Weights of a small masked image model: trained on rendered solids tumbling over patterned floors.
Rows from block 6 of a small masked image model, named by matrix and row number. Rows with one number belong to one neuron. Each number is 500 + 25 x the weight over its row's rms, rounded and kept within 0 to 999. All counts start at 0. Numbers have three digits each. After the name is the row's rms in percent of the matrix's.
After each neuron's rows are labels from the 100 images, of 14976, where the neuron reaches its largest size: "colour at peak" is the nearest of a few named colours to the mean colour under the peak. Only what is clearly more common there than usual is listed. The data: rendered solids tumbling over patterned floors.
# gate: MLP gate (model.blocks.6.mlp.gate.weight, 576x192), inputs 96-191
# fc1: MLP up (model.blocks.6.mlp.fc1.weight, 576x192), inputs 96-191
# fc2: MLP down (model.blocks.6.mlp.fc2.weight, 192x576, transposed), outputs 96-191

gate.511 109:521505499488474495507502486522470477488477488506512512482539533482509516488486507483458447491494464468499502512512457491471497492523522487537452495519530503509531432514515526482530477503493482497533503482509453516485477508454511501511482522533490500534453542464544488496428447480464500481
fc1.511 107:477488513478492500521491487457525548481494481470464483512476497530460459491487512518517534531479483531510484481472529526528473507501508478493529494521532520496486502502505552517513473478495504487508508548468511489488503487506524504480506500490499477494496478536487516509524520530531487469
fc2.511 121:502468516487472504517485490490518477506510490486504486492518529503500544515503458476500492474516442485499514509486528459452447501495545508485481528510508516554475510524552527486502463471494503465490501505532480587552465500470501499523507484497490536484432488480534485518456483507461507505
colour at peak: purple

gate.6 085:462530555528455481488502504517471484481481482482531539518486464489506494461482518460495490563480484464508471459529523538462492480510521553536492488490495527447496466512529472518474545444511525518477488476475519505471482494519530506470483527506512527515522486476478566489499485501491503517
fc1.6 088:480498506510428479485485471486496521487488489529523512530486458467469487441526571530555486491473509473500521477501501500479461526498512518536526488469495500509483486497529504497512492567497469528483516510527525485478487472475535493502505495512538436525486461516468485493514464536460510507
fc2.6 090:471489471495465491493561484527509532512497505494497507537526485543514530523479456516451578499431459502492504499485500513535518554522537520484484533514503511471511543439522495499483502484509482509494515484489515509531491504456515504480500477478533435501455509549484469503557524591526498531
colour at peak: cyan

gate.371 097:511472488480502487494507472500486460493504496486492506502529485486517519479475474519517523484488514524497525487519508512455509454493496494491457495511447433518522485516461499512476553502498453497493492503496488482494506500508517486505485477511515461495474521477524473488386533503470514503
fc1.371 096:493483478487521474460460506492500480506530493532461497498475510487455492501496494455520515450526498512491499482494524500473484508506470468480503522491514520533496543501466500501521500503514461552501507500467473526491490500512510498497521501503488518477466516539562444508452463440512497494
fc2.371 099:490579528487493508466452530498520503503504494515490495494490473531515499470474503559535524549560491488495505454462495506520488502479510565498513495480492477499489559494499506463494472493492551505520511491493484576486507553499511497489491498481491514488538483469506527502549497486516511502
colour at peak: brown

gate.180 117:491522518511502520485509536510573485510523507496474481524505512494441469507520526507524447501490470495489505440509506467516475534516464496495520489458503461486487518503529465524508499512488438490481516495505522432525510536515475497494523503487472498492480503511485497502482508459454527498
fc1.180 123:508473471499482500495533481486526506510521497498481471481512520521494481578519486513497459493539483514499502459484478535520476510539515510457488525506484525503513524504561510530529470520510493488504511510505462524537512470484523502500521510507503468452420504472542515530486511498506534478
fc2.180 124:509484502536520505479538540516543485497505488496480488455487500457468488524545493491498509549556534474496521465525511471488469508515490479504498506485512477503503516502518495544495515531496453501507513483506491511537512527493473507496512501541558515500504475434477505509473510502479500522
colour at peak: green

gate.452 089:449462532513525507538494485509502525502467505478480512505471486519501472466523558483516528503475471478504521480518510499457538543499481532494547534516528470494507497514515499482470530500487450494508480495504501450497528468470494488495498497504510514514536497505502524488544554493504510532
fc1.452 092:477490487469502471533536494505511509506509509564454503532502526516506496492461483499483518495495536531480476519497472499511539511500496447498501488505523529538535492457428472505486506529520483467516502483493460512526515508527512494491516498533498552490464534493604540499497506481539508510
fc2.452 092:510435495505497488525553493469504510500528496526492525475482521507497500530543494470491447514472559491498501541509500524523473483516500437545500492508529538520523492477492489547495462516501468477511494511537483500486506509494487495507517522476449475515496475522534509502476469477513521476
colour at peak: black

gate.302 090:480529519524475533468561510508528451490493497492513523490505517518435477489524473458495444504496474466497504494485495511519472466499546500527524545512497536522475458491525497460481486468526506505532504497484472546478500513520499498534513509488472485492498486489512488489502485489477491499
fc1.302 097:516490532497506544523504518504557467513501500484557485500522493495516532531500504511481468438493528522486554557520456534482456519486488502537505512528521489463498509521479504521505538516500459477507505494533475495532494513464482514489477491523500532482510490474462487500490486494441525525
fc2.302 096:491500489492503500510500499491458470491499521489457533517491496477476489484463483511516467495495529510498503465496506540535549468484483483518513513493514507493482483474476503445527486471521497487498501489508492494442528478494528491518475513492517512508521531496488486509507522463506496493
colour at peak: brown

gate.561 101:501528505514525537496458535495477510495525502470516494475485475487455535476524562530490500505496452511488470473510508493528490459519513492499547492472509484467500486476505504518499491514472415491485512511511464476550527476518506513515514449536532510492435500495432471504470504447514521496
fc1.561 102:495487519500484481501518501519462517510485513547473503506501507514458473497529529487510505500482492518492525486509552471506585496463484500536530445504467471534467489516534500512513480469506525509464507487495513525510511520473519494560507488500513506528525483559492480481534475515517505498
fc2.561 102:488532468492449500482485546523517484513521496443508521475474506498470461514441556507490524463490533489485483529511494515493522499536501488496540499508493543509462493474478497501518476505448519502485530480462485509487483468505522500486485503492493444499536489515513508519511498496523486499
colour at peak: brown

gate.226 119:497492499523459499512473531582510513506495458484477513491534517513500491494525521499530502505490493520501505509550502498509459489516506461509508503518428510540479510515476485486518496510537508508504494420438515466467491480494481507469459479479496490506534481455487512505513529469483503490
fc1.226 079:495459496477525503482462506486491504530484534541510500527529512498496473460540524503518486467515503496438485502507467495490493540471495498485482478538489504472490518459494536515546501514491489501519620511516473495498496532517500508518480462500502452520484517526515481526486492503462507520
fc2.226 093:514461466503529511499463513490526515557487473500487489534524474484480461507523514524507486470490519503487506503509449515514485526499501486488480464480509492504460523446474476508544509575468499553472502525473511519502482506539506539526477487497510470490510509512508486491504517507487507519
colour at peak: black

gate.223 097:500488509512490481481500535528503517518529487474518501492472504470505492496517478509472497517513537514476450459483484524516516545527501499462544548520476539467486505457544514507505540496539474486499517465518463505552496488495508544463494536550517499485518490491505517540530497464516493467
fc1.223 110:488464510497505506513533446499490487482485522543487498504495461499484521480504479463497484512483478468518500518496521514518502477501542489537502462481531506481560451474523475509532469482469510497522479504490498489498485512503478475476493510497494533528499500535533471478542445483480498506
fc2.223 103:500474534497510457465511441499504480497501550493494532514455520536543483540479468457530474512439464468496489526496523516447544497520493502531502484497480494458495431508478497510520475481495536504513494498495491485515440482519499498438508500524530541515493483543475437504520501495521511502
colour at peak: pink

gate.92 102:503504496483475520490473479505481496502504462470478478502430501472521469477465465512479524450490522518509480574504497483537502462493496527508481518487468502524506481516437506496472492500522474520504500488461507495483489508537489485480521482460499498472476510526527541479515504480511501511
fc1.92 102:508533549507508459500546482493497475490495452496545521464523471527552454498469493462490394530487513546494479503508464490516471528460533488476484514499526470474489531515506505499518474534492521491483495493496490486507496481493464517497491486542514515499485482489455545507495508509478499501
fc2.92 107:492531518497477486516499538513491543501533478461527498485515499435478471510451463525477521514507494487495508479517467465459504460492458503487544536493471533528514450530549513468444520507474449484487505495510537492495506522485501510558482469513493485477485521527455499526482517503504494503
colour at peak: blue

gate.299 113:508552500482469508517515466501486532493527509449458525480551496539537534512477516513495504519519502499502518533501526520454492505481501527483473532498494490491475500523487534519475533463499545474484500510512532489481511510514532505503496462534496501546500516487492504493483518568494461494
fc1.299 112:515458479544473535555535475489493513506486515490472528509544484516500556500497477479483492522524508482486478535497537556473515485506500539519500488489512483483468463526509485530528488478545497467527500507522528514477462501482549523515503518494503466562529521513503511505469474491482494480
fc2.299 113:497483490507531492492490524494500501499536504510528519508474510504510510507491529506506492507476516495500463491478448491447562490538492501546500454504478492522512471476464510457508480513502512473504494515504515510536505508489491499485509522501498486516496500466517515493489475486511519466
colour at peak: yellow; orange

gate.30 103:508498503508499460510503512504478480508511492514473533504534513535506525502469533472513553463537530527506545483507492500466508529514513534499546514503471510481496483489459482476543503492492507497486499492506455500489471474515474491494485471478452502515555466495454458454526490463490460502
fc1.30 106:514439503497509506476479528495521535495494506530531464503479487483453478505549494497508491535448474508498516483501499483520503475482485490492460505502551472503516535525533512542463495506482487487478499498479572481515519503486541500521521505510520500498454499545513536517451498490475532477
fc2.30 108:533433503495466499505501489498502513490474498498522490530490516476502498494450513542502509491480498491500531514494517499530497507516501450454475524473481451482452515490562501507516450484509551476511498507506515461493534503500543503548477505491475497499487505544503516489484571479472486466
colour at peak: brown

gate.372 120:517460474479506472468497538519551556515507531478460493517493484508450496494514575483531548466470503526489489479510503490550510472505483467501535466485547483503464513503497479539526491515510492517464504492517520495492500493497525492452516530505514465492537482566517506480517543484520498500
fc1.372 116:495511504503453537498494476487451458500503472494506502478503546489525511509478475517508443509521465486497487552493510510473478517524515512486476536524487550497521503476534526480482483503502505438524505518511420496504497503474474493491492466492476525535493531483495494508489467551490521493
fc2.372 115:503470489489523496484493535498519530516518520522490502487447501503489479496588504480497523481456494501482503495472528523529492474528467508490501463487532515555497526497472506573516484542483448510495509502489513505482488499487495493451510515516489442494460498540522511492534486514482506519
colour at peak: green

gate.221 092:489513447491497501480492498522507458505484519495489525548480525481536511499520496464493521495480473522498494538518497486535558534514489529444495497488580514509508506524465470482480523459509533495519488490504495530489501493504492496495474568485478495518547514498557532512505538487535515516
fc1.221 091:482508459493485498471500472505516446493505480509477491525450517480530511520549496497494490493477467544501490504510500492509483550482472543447502501513527527480495535545468474515466513480478509494518504505503472528517488536517513473481468534506478518480548519520519470543508548530549526521
fc2.221 089:482511503493519471494538475501520494490517506453482463565472507510525482493517515458534494484517509478497511486506529475485514509504522510555496457490553442533482516515514519479501493495462526512473494494430469509480492546447512499511520472491509496487535511506524519494519499459485492493
colour at peak: cyan

gate.171 110:510493517486494538506514527517500449507535480497492513509484504547532516529485484488542484535479433503485483536500489509495500527487554499482512525508506519521462493495505497521495507496480507454475518487504479499556474476476495521505519531533537529501480519538476493534514547551522481494
fc1.171 097:484502510508465511479514493509463456497503472490480518558549506529507526516441388527511523548503491516485459497497509478507475525515541491486504492497476502513499498481500491488492530501490511513495503500456484467511482467501485518537492546545521489468522520465497477516499520505511506503
fc2.171 095:463518500492474501539508529521482461499551500475505494527522520570513488462454507537540478518527459493492482510498448497504478510489547508488507524486506513501474476522531493447502514514496491478479502492501501478520495492484498509580489488502500499498496507481503491518484513519461506489
colour at peak: grey

gate.472 085:481497494509501470528519456524457499520487500514525518487489482508501532518558499501547498474510475540483514489507475438509508506502542509432475492494523453481477514544532499512519513500484520472499511474484464478580515521488468511494512481499502500530529440493456491517460551504516478511
fc1.472 090:516495500502518501465472543501535487489495497485513479504516515461514475484421503509447510542494534505512490505511545554488497516517484492529545509513457545490534532467468508493488478473533471530499491514482503508476506483489488482469507527560501494495495525503532469490523514459495505510
fc2.472 086:494496512478498505504522507488522517494530520490492482500548489493508565534496504473454566544466484487505498503484447463518489545512468473468519504488460476483505490488466515570507547505481496477529490516475496546529492529472498498531480508534496502520514497520514441511527512501519505494
colour at peak: pink

gate.444 118:498497492480460484508521465495527504525490492478469500486506549532543489477455527535480499517466468500458527531498507477481535520548525487530507502514503477479468455518506517447506484508523559463540543499472521514459475473516514521487474511461481515465514510455518506516507516499518503434
fc1.444 117:474539517484480453495508451481510490481522467526482506473490535528507496490468543553479467511489520502500521499486560487534483519519510524494558553493458474492458491529496533466472421481522554496516503528504496486506480461446486491498480548528490515486547497499474479521538494541513507465
fc2.444 119:527492500513506509510500587489494465483507505532538503514463460475450478472546478472509528496477515515498458481496494534449473485477443515519477545489546498559526515511496491541497520467476494483500497511553504524557546524480487489504497444490489472517451477533498486493520517507466519535
colour at peak: blue

gate.488 096:509454506517494536477498462506493476505487522473497504464484515528494500550488480520517473479483505490509461460507487469494534508486455490481492538537512504497517516550489507525513487518528557488480481481499492537486516518511510483445510515505533544487530500489530489557533514475524519541
fc1.488 102:519507454509483508464451494490494518522485523501499464464488535543543517569451436548544516474517501495499480475497526495462524534492533488487522519559500442497497492515510503551476490545505520494471509510471467532514516472491515519452512542483520514483491494505477505547483512554520507531
fc2.488 100:536530482507465484514485507499488520505430501473504475513472523467520510479482476496504561510521485527494501554499548489508503500501518501462479504494528493517481542526489513571507532487500481498503501510463452471530510499507525506439495504484497455513495514498482481481446504522506506506
colour at peak: white

gate.568 133:509516513479446529472510486586452471508521482515509481503524484493515501503512511475502478491510484504490516529532468539496477520492537474458477532507488528488475489498499508522500507484500506508464508424500440509533519519482504508475466503496478527502466488481530480478482492531498484521
fc1.568 120:499500506442479502514487434505470469473513464488525490498565486529538550483472510523510482490494474531537521510505514521508493513493532496518486485512485527481487475516479505455498532508497509514514469506501474500515522488518513471497491476492470520513491495499487468473520449491503511503
fc2.568 129:484520511529524509515520443512476497477451497455498504492489500510510524513439506535466523487491545474505514461501505529533537501511485513535550486491468435470510463523466493455460528504520545498504500482470510478497550456502501493487497489459498458527588487532439535496527484492512491508
colour at peak: blue; purple

gate.571 100:516494480456522512512452488558494522540446473517459493478487527528515502490488528492474492500502527529460500498519460458505517535492496492494488509506536489462462470505516504513527434490518506497502529438478500521512484525515547538520485513538497487505507513473513529501463483477507520501
fc1.571 110:481519507531475530505532538494511488425536499517508514524489484500492488505492489500529505519494444474579488501523538506510504500503503498492506519494454525535515553479507492495468540508489485512488410505528507465467507493485456459502501474492493520482517481510503454522534523558510488482
fc2.571 112:478474508510504518526506515422528509466487548494477508502417502495477503533462507484542460464474471498508458521495540488479522501540472511510516495492507509517534515461538495524469490525493494511504499576515496520501495533522476488498517474459505542495463443551499484527533478503509504480
colour at peak: pink

gate.450 127:500467537488484479503525496482503476484522479509482507503453499523538552525517467472507482560450472478501505522499537531502473488472572487494522501497535525508484460502508477524482464490482503482465508509503484532540484490500490490461498511508527519506480503541494520544530492531508525500
fc1.450 118:474486527473468499496507474491484465482526495492492525522505496507497518552450477518501479547478500506507510536529512531501461463468568515501511475495505522549507469494463500525461498512451506492457499510518467513518514495498479482526461509510528505483482498505475480522523494539495547514
fc2.450 119:512503498527470499525495532512489469506521488470517477497532530519473486500494500522483467513560499514497447497486469506498477581515499521434502535477479528485502540483477507500510546514512477514497500496480489501478512460484500513570499488526509481475509499470467500504492529531535488467
colour at peak: grey

gate.533 109:496511512508510486450499519506516461488502505525525473506456486510514473480520522538529470536430467454504499549490517521477522523475476530523488536503531488487488534540504493486475509478498513510488501494457518536481508495492485503452507484446496470520487509492523512562469502502548532514
fc1.533 112:508550489493533452477520536484509505517515491547555472554460471481482485495516507511453463516480510485492472535481527499506459464492517512512513514510471538534484508535526483444500516441488464520503499509460516518464486505530464494512481475455504448502520496472546473493463514498476486484
fc2.533 115:478533517476507532495522517516482514502530512510485506496551474529471464485510477571504469440540510514502486461462504518503471462514535506548540445501497523467501450479527508446504451478501503524491511490544492467496487532497513496507504508497495532495499505519515503496525523511485500499
colour at peak: grey

gate.102 100:504487514488492491520495471518480503492449508486487521468483517490524516476461451473506482526496479501489458511511460488543530506484459576520514506477497495465524504468483503468492471479505494504506478482522489431509504494487477516475487469504519567530537543472456498489511532462467495515
fc1.102 099:481494497504476494508497490494462513496473451464485491489482456460523497465460492527550501481526522545500485509508524456509464480494524482486545496486489485519468491534481544539509488509487510474511491504501440528508492479493445483497491483512512496536533489488438486480464492474529483487
fc2.102 100:503504498502496509486505549518500522515562486487523493540535495473502506509475501544465548511495529517495526494500530479521477503512499463514484499520494529505478473545483501511516475469517443477495505486490480478585472508481514497546533528573507470510502510489515478490510541497500499510
colour at peak: red

gate.367 104:507490520497516492496547516482466473521526465559528497507476520489518488520529510482458504522484536524477500530495523487538469475482485502499507502501449478512494531528493502493495478460496468549464505509456536510531501481475486523504494520512511513467552497484514536492483489485461507492
fc1.367 103:502526500526521501503510473482523509504511507478483489504480482537521454480527507454531517520474559530485507520495487513541531481496524448473511480481533530543466482558502511495471479561501490460499510503520515496461490501521481516526496513529525557495494518451585474494484468515462496473
fc2.367 105:523474522508494495466490478489496553496482503443496533539493474461537512496468469513509501490460478495493490495500509507499543507539501489487554515494517472468549503489493496563487526537489466493490493522531428456429530478469489500493520481530507514511501498483429509510478496488541513521
colour at peak: grey

gate.412 098:472450506509486517515499506530483452514491508500533508476532514498530513544540483465500509522495509470493552498523488466469498477495504525476489540494479512514498512520506451454493484492506506431507489455505489574548527467513481490508472458500480504507475511481508501490518480532496519528
fc1.412 096:484518509521497519524501511510489485503482517514519482491511532499530484488527470485522518523516497493488535503494517471449496497497512499472498487570487495508521537513480580478461521498496519475542519498511470554544477488488487502539500478532487503545441441475505495550463468510514476510
fc2.412 100:457506501506546481501495524487554521510512502489494478527468489493492466463518480532511553548478504514482507475510508538565475464504491497471526433504489474483459543502493507494483555496467486508483506524461528478526509491520474505515466525513513453488485480496475533505549530452505488492
colour at peak: green

gate.87 093:481513481526547510464469482554487513521519483456492512519501495466520489477449531519541479507517489496475465501504490503546541510529475518504468550508503519510507469495548527465485443496546496467512507447517508495450496493492516542467499505515551510467483481471539505530511482513483489465
fc1.87 100:533548480496505499477478529490478510549497481476519499496561525495507456462523528554512520451559494522451502468467510475497498533487493500510479470503504511479479502507440511463529525512536481524518545522500494488505488491505546529543512474519512477500512504480524495489430527455469483494
fc2.87 105:481495490522454499517527516500469502513498463506524491511588480494485487489558509512512503480514506517491525476474487505494467504500515490473529462492482511495475520497460506517510567528496517554498509517473503479477531477486526508555483480502467455502509509495463539487471446516487505498
colour at peak: white; pink